From a checkpoint of a small image classifier.
Training: 10400 steps, batches of 384, held-out accuracy 100%.
Rows from block 11 of a small image classifier, named by matrix and row number. Rows with one number within an expert belong to one neuron, the router's apart. Each number is 128 + 24 x the weight over its row's rms, rounded and kept within 0 to 255. All counts start at 0. Numbers have three digits each. After the name is the row's rms in percent of the matrix's.
Before each expert's rows are labels from the 100 images, of 14848, where the router gives the expert most weight on average: "responds to" is what is common among them. Only what is clearly more common there than usual is listed. The data: rendered made-up planets.
# router: slot weights (model.blocks.11.mlp.router.weight, 32x192, trained with AdamW), inputs 128-191
# up: expert up (model.blocks.11.mlp.up, 32x192x192), inputs 128-191
# down: expert down (model.blocks.11.mlp.down, 32x192x192, transposed), outputs 128-191

# expert 8
responds to: full; lava world
router.8 119:131127123169106145103126099149156115202147105102089118161126163153104160136148149166140140123130146139121144169128144126155138075150127147095130117124104096148159117092096203102173085136135126
up.0 073:129126161145113136143147121174132121149142129125123123106128136098104125079162140114150153136137119139152119099109120128122165152092172101106104111109135098129107164101145131116131140120121136
down.0 089:143114131097128106109126098165136117116128144131127142122119127181156105086117089170089122131145109072140065144163101149094108112139111158129106066123117136154123100105139134127166166111113151
up.1 100:104132109093136113148129082192148116110148120148136091158152105122145126151125144125143143138123126138167142136079104127103162185156152157107131147123129112122151106132102099133131108154194123
down.1 089:131142130137131131102129098129102147109152143166164172115133164131124150146131076136154137156133123105129147106157100114150115109107119119149122152120168118116156101120115102142145160135115124
up.2 121:167129154120135136092113098144135167177126148115122156136122122140151144098137106119122142124160158124183115131112154145149109112125135064101141137113099169184101101121111138185157189119103124
down.2 098:117077089115134094108128109150089098159101100132103102155131092181139100077139153139118104094137102145152115109142103145122124163111146163153139099142117126104094139143168122101135117116082125
up.3 074:169142159159140157147122156170163155123152116199120147174142123142163130137149102111130081105111205125129095118139099132131086145141162142165132111109140127145155137129152135126115155111165155
down.3 092:125133144164102151151172149094117153107158124159120103159144137106120143147160118097150144090112137147112155136187094163103158165140134100127132099133138121039117142106159140123099055133141119
up.4 132:121166117127116184106145121142131131132166107122109133105130091145137129141118098132136090130154138111150158115177106133124163163087138091146129108137132102147116157134140155145151138128091131
down.4 096:161134123148098160097144139155119112129158116119114128119143101133158054145118124171155144118134134132151079093130099133127135102134139099115099100143084143170176092114122131139175107113149132
up.5 114:106093134108138105106129127135143158152102162123174123114149140144138096163149116137132137125154145144153118072134130125135085172116132109143185136145125140116095122113120113157135102113104145
down.5 105:136118119131108117081113121142095077121120118138144121107149096146122083079113101176101119157092079117151147124155168153092098137093178223142176124112139156126120151129108131148133132118130140
up.6 135:132121095137137164102131078123124154083158114161121147126116107138114151141151131154126114142120117113120148101134118091126082129145147131099111134081187078159119160094128101130142103156122128
down.6 115:164148158120108137150116140171106148147109135154122130128144106150125086127139122118138165065157139156128101110140084123135140173083107157079111145126105100157153143099130155125161129116123113
up.7 057:143170125142136129126134102133146140147126129116077099132111124125141105132113147108188147132116163139133103141111126127115175113135124112133125135117172124126167135137136131128119115160156125
down.7 065:145112107154112078132122141115134182147137098110152149105149142112104115096089135137078138172143120147130185123142103102151137158113131117110152112099156128118121099106086147062097150172116113
up.8 110:138128107144131116124117131089160142153122118092090119137120156149153122140096116106142109073145148138183158108191124125131124119120186038126121091155166137152173110114116151102121143152052158
down.8 107:132116136203138120122128188142115100157153113113141142163121135123127127107109142135114112154136118121155144134069104155122113126138095093121141106116152150141187121157116133099135116166119121
up.9 086:117097085152144151152100151144172149112122054092100103118127161131137109112138149152108099114121133148138118134108126108124169095102096148125118146151132133140089130122090166142130081127109142
down.9 106:077132093137125124104145130176085084131091118117148124132138123152079120114142095124125131077146095099133164154120169144173096097114139047111109153118111092108106136134124117102122123126136142
up.10 110:114130135137098116105134092179130136190141172147166112145118128156122129153119123113143095159133105125180104129167124162177146128078123070142127116130074173127102123164089116160134165127125096
down.10 093:109097146115142119116121108153142166115171137117098130105105031156119094134124153199133120152144100117110120139143100152074108166132120123117100122139104161087116112145129124138143123157136124

# expert 9
responds to: gibbous; rings
router.9 101:117131128154100113125134137159126138146115062090088143133145122143100146125130161166154173162100124110082129108130108123118152109191125142127154129139135104119115126177098174114159107156114130
up.0 082:146089136104124123158122087158138168103153083142114118107135109100120161107110128126158158131086126137125114148115084130107173130165125120135123132097106109126122127140084147129139125137097144
down.0 105:098104147082148170146142103187144110148125136143116128106134073077164069176149096171117098084108099109114191140102083171136140113138113124081162106106135111127119155124119113109158161125114113
up.1 057:135175161176165126095129132082085149165117111121142144142130129150123162118075147163190146072126159086155147106163126099123093164156106132146143118130095117084178131176121131110141115133164111
down.1 118:163136118076093153120108158138148159125103113140124127127116112071137134132114145128119156118104116146126117121100134092103189141157162143130142148142094143195168133109122129175147104101187133
up.2 062:105124167109111123132106081097153129158128143134115131139149136093138168101097133149125138095114145128167119114125137160143109086150132116116109084136157118099208085144074128141119097077143110
down.2 098:136115150089107128128192102104120151160146117135159178127149150152124113167141124135167130123130149120143160134075123119133121108159165172139123098140164115131186147101132135127130154159171101
up.3 176:118110145164158102110098140114087107098154118138126126152186132102109125118155118114074118131148112161120126140112128122157119116133091184108074142081110148117157124106181168137107162105127119
down.3 107:117136107137121079137076140143163066136129126106158053116150071124131095110108102141133119115136154110147120146084154095133113106144140119144105149102134110063132115134126144136120121119094139
up.4 106:169132120129113158163117125138093092115121118114138134111142106109104107112159108154106142139121142124111159149110135134146112077094127138135132152122076128154130098119149235147124162170069141
down.4 118:123137128130138101127085121185143107141112162095120150099106128123104103143094147117128128100136115121140121178128172181156107123123129152089151109138143138062157180129106128117122118117036150
up.5 073:127110141090110097125132061112144126131149128145129157135183094089140172117116157128121106089152137090120105133163119163145122117108122130124107096129121131086197119163137113145113087124168149
down.5 105:133151132151178141128165126100145173173166140160135091142162118098105089132162128136148118117124145143118163150097156136140133126105134166156093110115136113081140165129151116149110124143120134
up.6 034:153135120127136133103128170098134105099104148138117116168089150194158133166129131133174140142119147119130123160147095088164098151149118110128113152127108085122126121146133078166069084109117161
down.6 056:129128129120126146163134132137127103123112086116080131104108164143072085161115144090102134121156124177119144131162108172138074138094114136137127134113104123115121126155086153099126084109075153
up.7 067:155155101170116147110124148126165133107147115119125088123132120092110121119147146103118103146154127105142114113138126086151105097148087132141102191110151089139092132099087139118143141128089131
down.7 063:131125138107083144083163074111119085092155086122168131151130090156142138113138123121106145161137158129158102142063137127135068109116147136102118121087125094135102123109139106134139144095138105
up.8 095:119168108134099106123085109129140106151134118120160104128175126151120103139156132145133126147110141126121128110128122126125137120049119110096146141166140121138096096143112158127095143103137110
down.8 083:128123137152099126107129118087160098117117128110104102161113134149168140104153121102125126171103073162141126151180122161145157178108099142145155141137133141149133156088092129113095129116121120
up.9 131:104136150148134122124144101128144153123155085121134142113104149115138145144130138134143123144177145136139135155097128137082111116126116123148150144095081160126155131139134147158149136137136146
down.9 104:128103145095137139111120080099055105131141100108125086126107138168123096108135076122136124169175163121145121113114099139151126172146116105135146121126159141160177146138133129139149100134094125
up.10 082:173137140132136146141140105141137118079081109122131150089148103142131137136136147161102160149120177144168107117122102142149137093096104076151128086126114087098144153127142085146102107133177170
down.10 076:128107136132120110170121136139159107128105142146136130086104095141169091158123136149136160144144124129116108113140122111157155126122074148105150098120121133101141153107090119137119156098074138

# expert 3
responds to: crescent; moons: three; lava world
router.3 098:141097095195126114109125161092141122090136132126101113130143131129117116171124115147119159136119073139098131134082070121160134149143123138088161134085094138116113150139155113119144152119123149
up.0 087:154144119129104145160140117194124096123156097115140116109144124049122130117125133114142127169099134151127163121149092128169155114138137120118088116162104147166160103129131137135137107168094093
down.0 091:115132111098153159119114097171086117121160129167121156133120110145082118149162098113123149143109141147151145132066113158137079143085152111130116119156077141178134112136156136136098142081151095
up.1 126:108128116155081118101131130141136096117128137131112105161136100128120147167208170101114142142096127119077114138143083163075118137145132139138083100124150115103169116133110136139067129134183125
down.1 116:090126149155147121113148139123122134146104159138122160135149124091151081120154105130144158111154098079119133123110133119146115133135144122124121116153183136104161143141127123080124146126074123
up.2 109:110133129161100144144084146135145117098138162109114100101094121128117136117134158145135131117183119118116101132145149134169124140154113125112100171130077148099131122121127147142127152151158132
down.2 095:142090110166156149119141136136202165124122136151140137200120118065161150119121103102138131116135114143165127093166100137105129134110141137128075121141124107084097096089111143164111101106099106
up.3 061:126123161112125141154124143113157111189112120110136131095120155188142149142113101161142124150129131094160135088137133129121122111092164131132127134145091178144127110145101091116168118110133129
down.3 090:123113136109119159154158101083163112115113168125121129104108155197131146115147103138111117125212126112133086124127134163109135132097148147142144137107116146132106129160114103122176123158173123
up.4 076:192142150095136127103125107120151096140118108101145139154143138131124126127167149131157127150093119129134156113117103114132102114103165117109126137094134189164129110145118151085150115120138150
down.4 090:096167132142120106211139106129117138167082131159107125127124153112143113127159088106128108118077131102091108191138107113119117125152122107119115135119152140133152119151132118134163140143147149
up.5 074:109163161066138184132145099100115146125118099147128115149149115154148146151141080113125096142140130136129161145113136103145138122150107140103142099115116109095152161045152169103159089125142119
down.5 066:122144122139107122151085132099131143101112132124111147104103125135145145134116134143120123117128133122119120105158136133145121109092154131124120127109104155175200144094097151117182157083157129
up.6 136:098091108153141116139101119088127086090126124124116069155108103120114138109112160099099136139106111107131122129167102151094113141163133141152124118118139137132170140109143116132135147111154131
down.6 120:151115113138168095121082142124091104119140118137119148131169106099146128083152094166140121097114129094121144119119131143109140121158143102113143132157168097087120099134136104171149146099092135
up.7 069:128121159102099151122135123127128107104121117147118130110127123106145158142169133122150136124122133111162124130215121143153158154124143115119124156145099146118105095135105129174139140147090126
down.7 048:087117091132118139083165095170135145113189110136133124123104150124104183098122121143133135072153153097118121096109116139110124154080138120150126102149128109177139127103121110134123115137149132
up.8 091:111113091117146127109125119179156107140104081105130138159162179133121104157125156140133135112107121144102145106108128122167136153102108136119114164144164135156131058176105134138141132119131120
down.8 082:119110155074146137159142115134111148127135129160098118116102166119099157132126101111138121137182133163163145143128159142117153144166160144113133118127131155116075191148120114152094123092108127
up.9 057:106106108122133172153155099178150122108151138094152120131104124166115140120153162156143111129141119129124149111127126168092111130118101149091085118171127133121049150118096115115132109098123139
down.9 086:131105139173121132118131105098103122108133087132139071149101085182136125163138161139131143120124097126124075130171113185147110137149125135115102146134129151093142122102139131105100135134162107
up.10 064:121161141130103085138142146097131137102158127128133145114123124148123146104143141128172088109128149188099156127133138114137175157119142170138108116125146153113115106138101149113123115104130122
down.10 098:167155122101128113097167150118176144116109096121111126144140121094114135093110144138097131139083128173142160128147112118110133137132141149122119170107146151135103074142117128123139179129209127

# expert 27
responds to: crescent
router.27 102:115162128116157124128083139142156068123100113107159096096115074151177125178157110146117117158149150119146151158089104113115113109113141162102165129108192118091167100168133107116107073146141108
up.0 082:110148108178100099095089107144115099152111129135115141091134130123128122117158148159124136157135111141107137136132118120110142130164095161091154115133109126133099119130114136126113126164132138
down.0 100:132116115138100108106128133142135083118104148147117131110135077174096145117163082113126141109135168079173110129134126136155108100179152126131107123179112155069126139135144146109156077120126148
up.1 096:103130167135123113126156129151135148150143095097124139097152071112123139086107126107101092118127140146136097106108064143159125161165100119168119073114168132109114122131152150118134117145123148
down.1 095:133111104171131087114089142100153142143132127110149138098121123083132154116111092127162098103168137103131144109085163096105150088128096127115131120123176114116123160121093103151157166112044133
up.2 116:145156160129118124106155099123101129167135150120192158085122131135167106108126105123168124141168119180162140134141178133116121090118112119095123147096103169156139111130146129109107135106101127
down.2 116:075114106166117106092082132111123129141098164087107148131122127120111118166124118092082126143097091132117139107123115142134064134157136126155131140143109098178168117161126155120143128159140141
up.3 117:121128157158145149100156105164144098126109123128104157102106145143134110095138143134116143120146143167150124147083143116109143109107161132146167106112182142120105140167157111132114106142138087
down.3 136:139135131104124111095149141174177093143116117125132129150150167127091132075098100168086127081097163108133113109108114132084141144112108144119093123150139111197120107172175153119183077133106139
up.4 109:121141162166109106128179123113137108085120166095147156123130100157116097163117105105147135122122146162148119083143144110121124142111104149152138123183107147084133143112126120159149166115135130
down.4 099:114124126146172096102121099126101139126115121159141125176133154140096137117133142092129127112167118133173140149122126067125107122146104068129138159126157139114133102119136116145114092125152142
up.5 112:131156159130126095118116135160180138145126140128103110094122122179135121125133154149142151099164106120121141112132155126130152105160125131125159105090115112120107133134113148092156104135118134
down.5 097:121138106161120100118138110125098162087127112151125145097160108129126136151137095124140087151139119140122080134166083083175129106078164125128113149112119134115122091134167121160105122100157097
up.6 076:124131155120072130121097143145138103081146135093104162098123113138119115067134128098080110115115125120121117165147150146128089160120143141107128169113100156146169148162115156097096107122159113
down.6 076:144124119143137131153125161112110081149109110122148143098114093153167168134133090113174138144167131111106182087046147102136099186136125118133142097120106130129177092106080138116127126105060139
up.7 041:122108103111156153161167148096125103128141106101104115100181098066110133121121098100104110152114117154146110148114151153116161130134134101174112132087159118157115140159135147105137106117166116
down.7 049:122129143125161122120102110135114077130128164112191111118132106147125135126148121131138091124141128112145133105064166133084176110135157127117095097129147140095135098111155124155132133143110143
up.8 070:111132116154107141158110143145105107158115153160097132142134111157124186092117164138094137097130136140108103123129164118174166113132098131081107120120144066146146081142101100142121132141173126
down.8 057:116101108113135146094115138117139091119184130108105107127124105120129129087137147134113116146153096153151112164104156125113130104216163150129149094118145124121118150121142143102162172122096165
up.9 104:122116146174106126140159115196173127102131093144128132099147162166141146128115108104129171125116136134104154124111149161121165099142149115133153137134113096144123123138121129122116117185117124
down.9 085:152117124134156157127143099095136124120127137111181113152125145165137105174093104149092124145111140137080142159082122141096091092179111129094170133095140103165151119138122139138174143120111132
up.10 061:125113136116148154107109155151140148075149132142142142162115178161111098131102121133154112103119122110120106106156163138132144145133146078120177159144181137112158142148156163161130124159083137
down.10 074:128153092091149118163153112133141100109109140112147119145127158137123090163120131111097104124097139146092163132128113120139122117155117074147113146113158096073176121119160153155124159163150122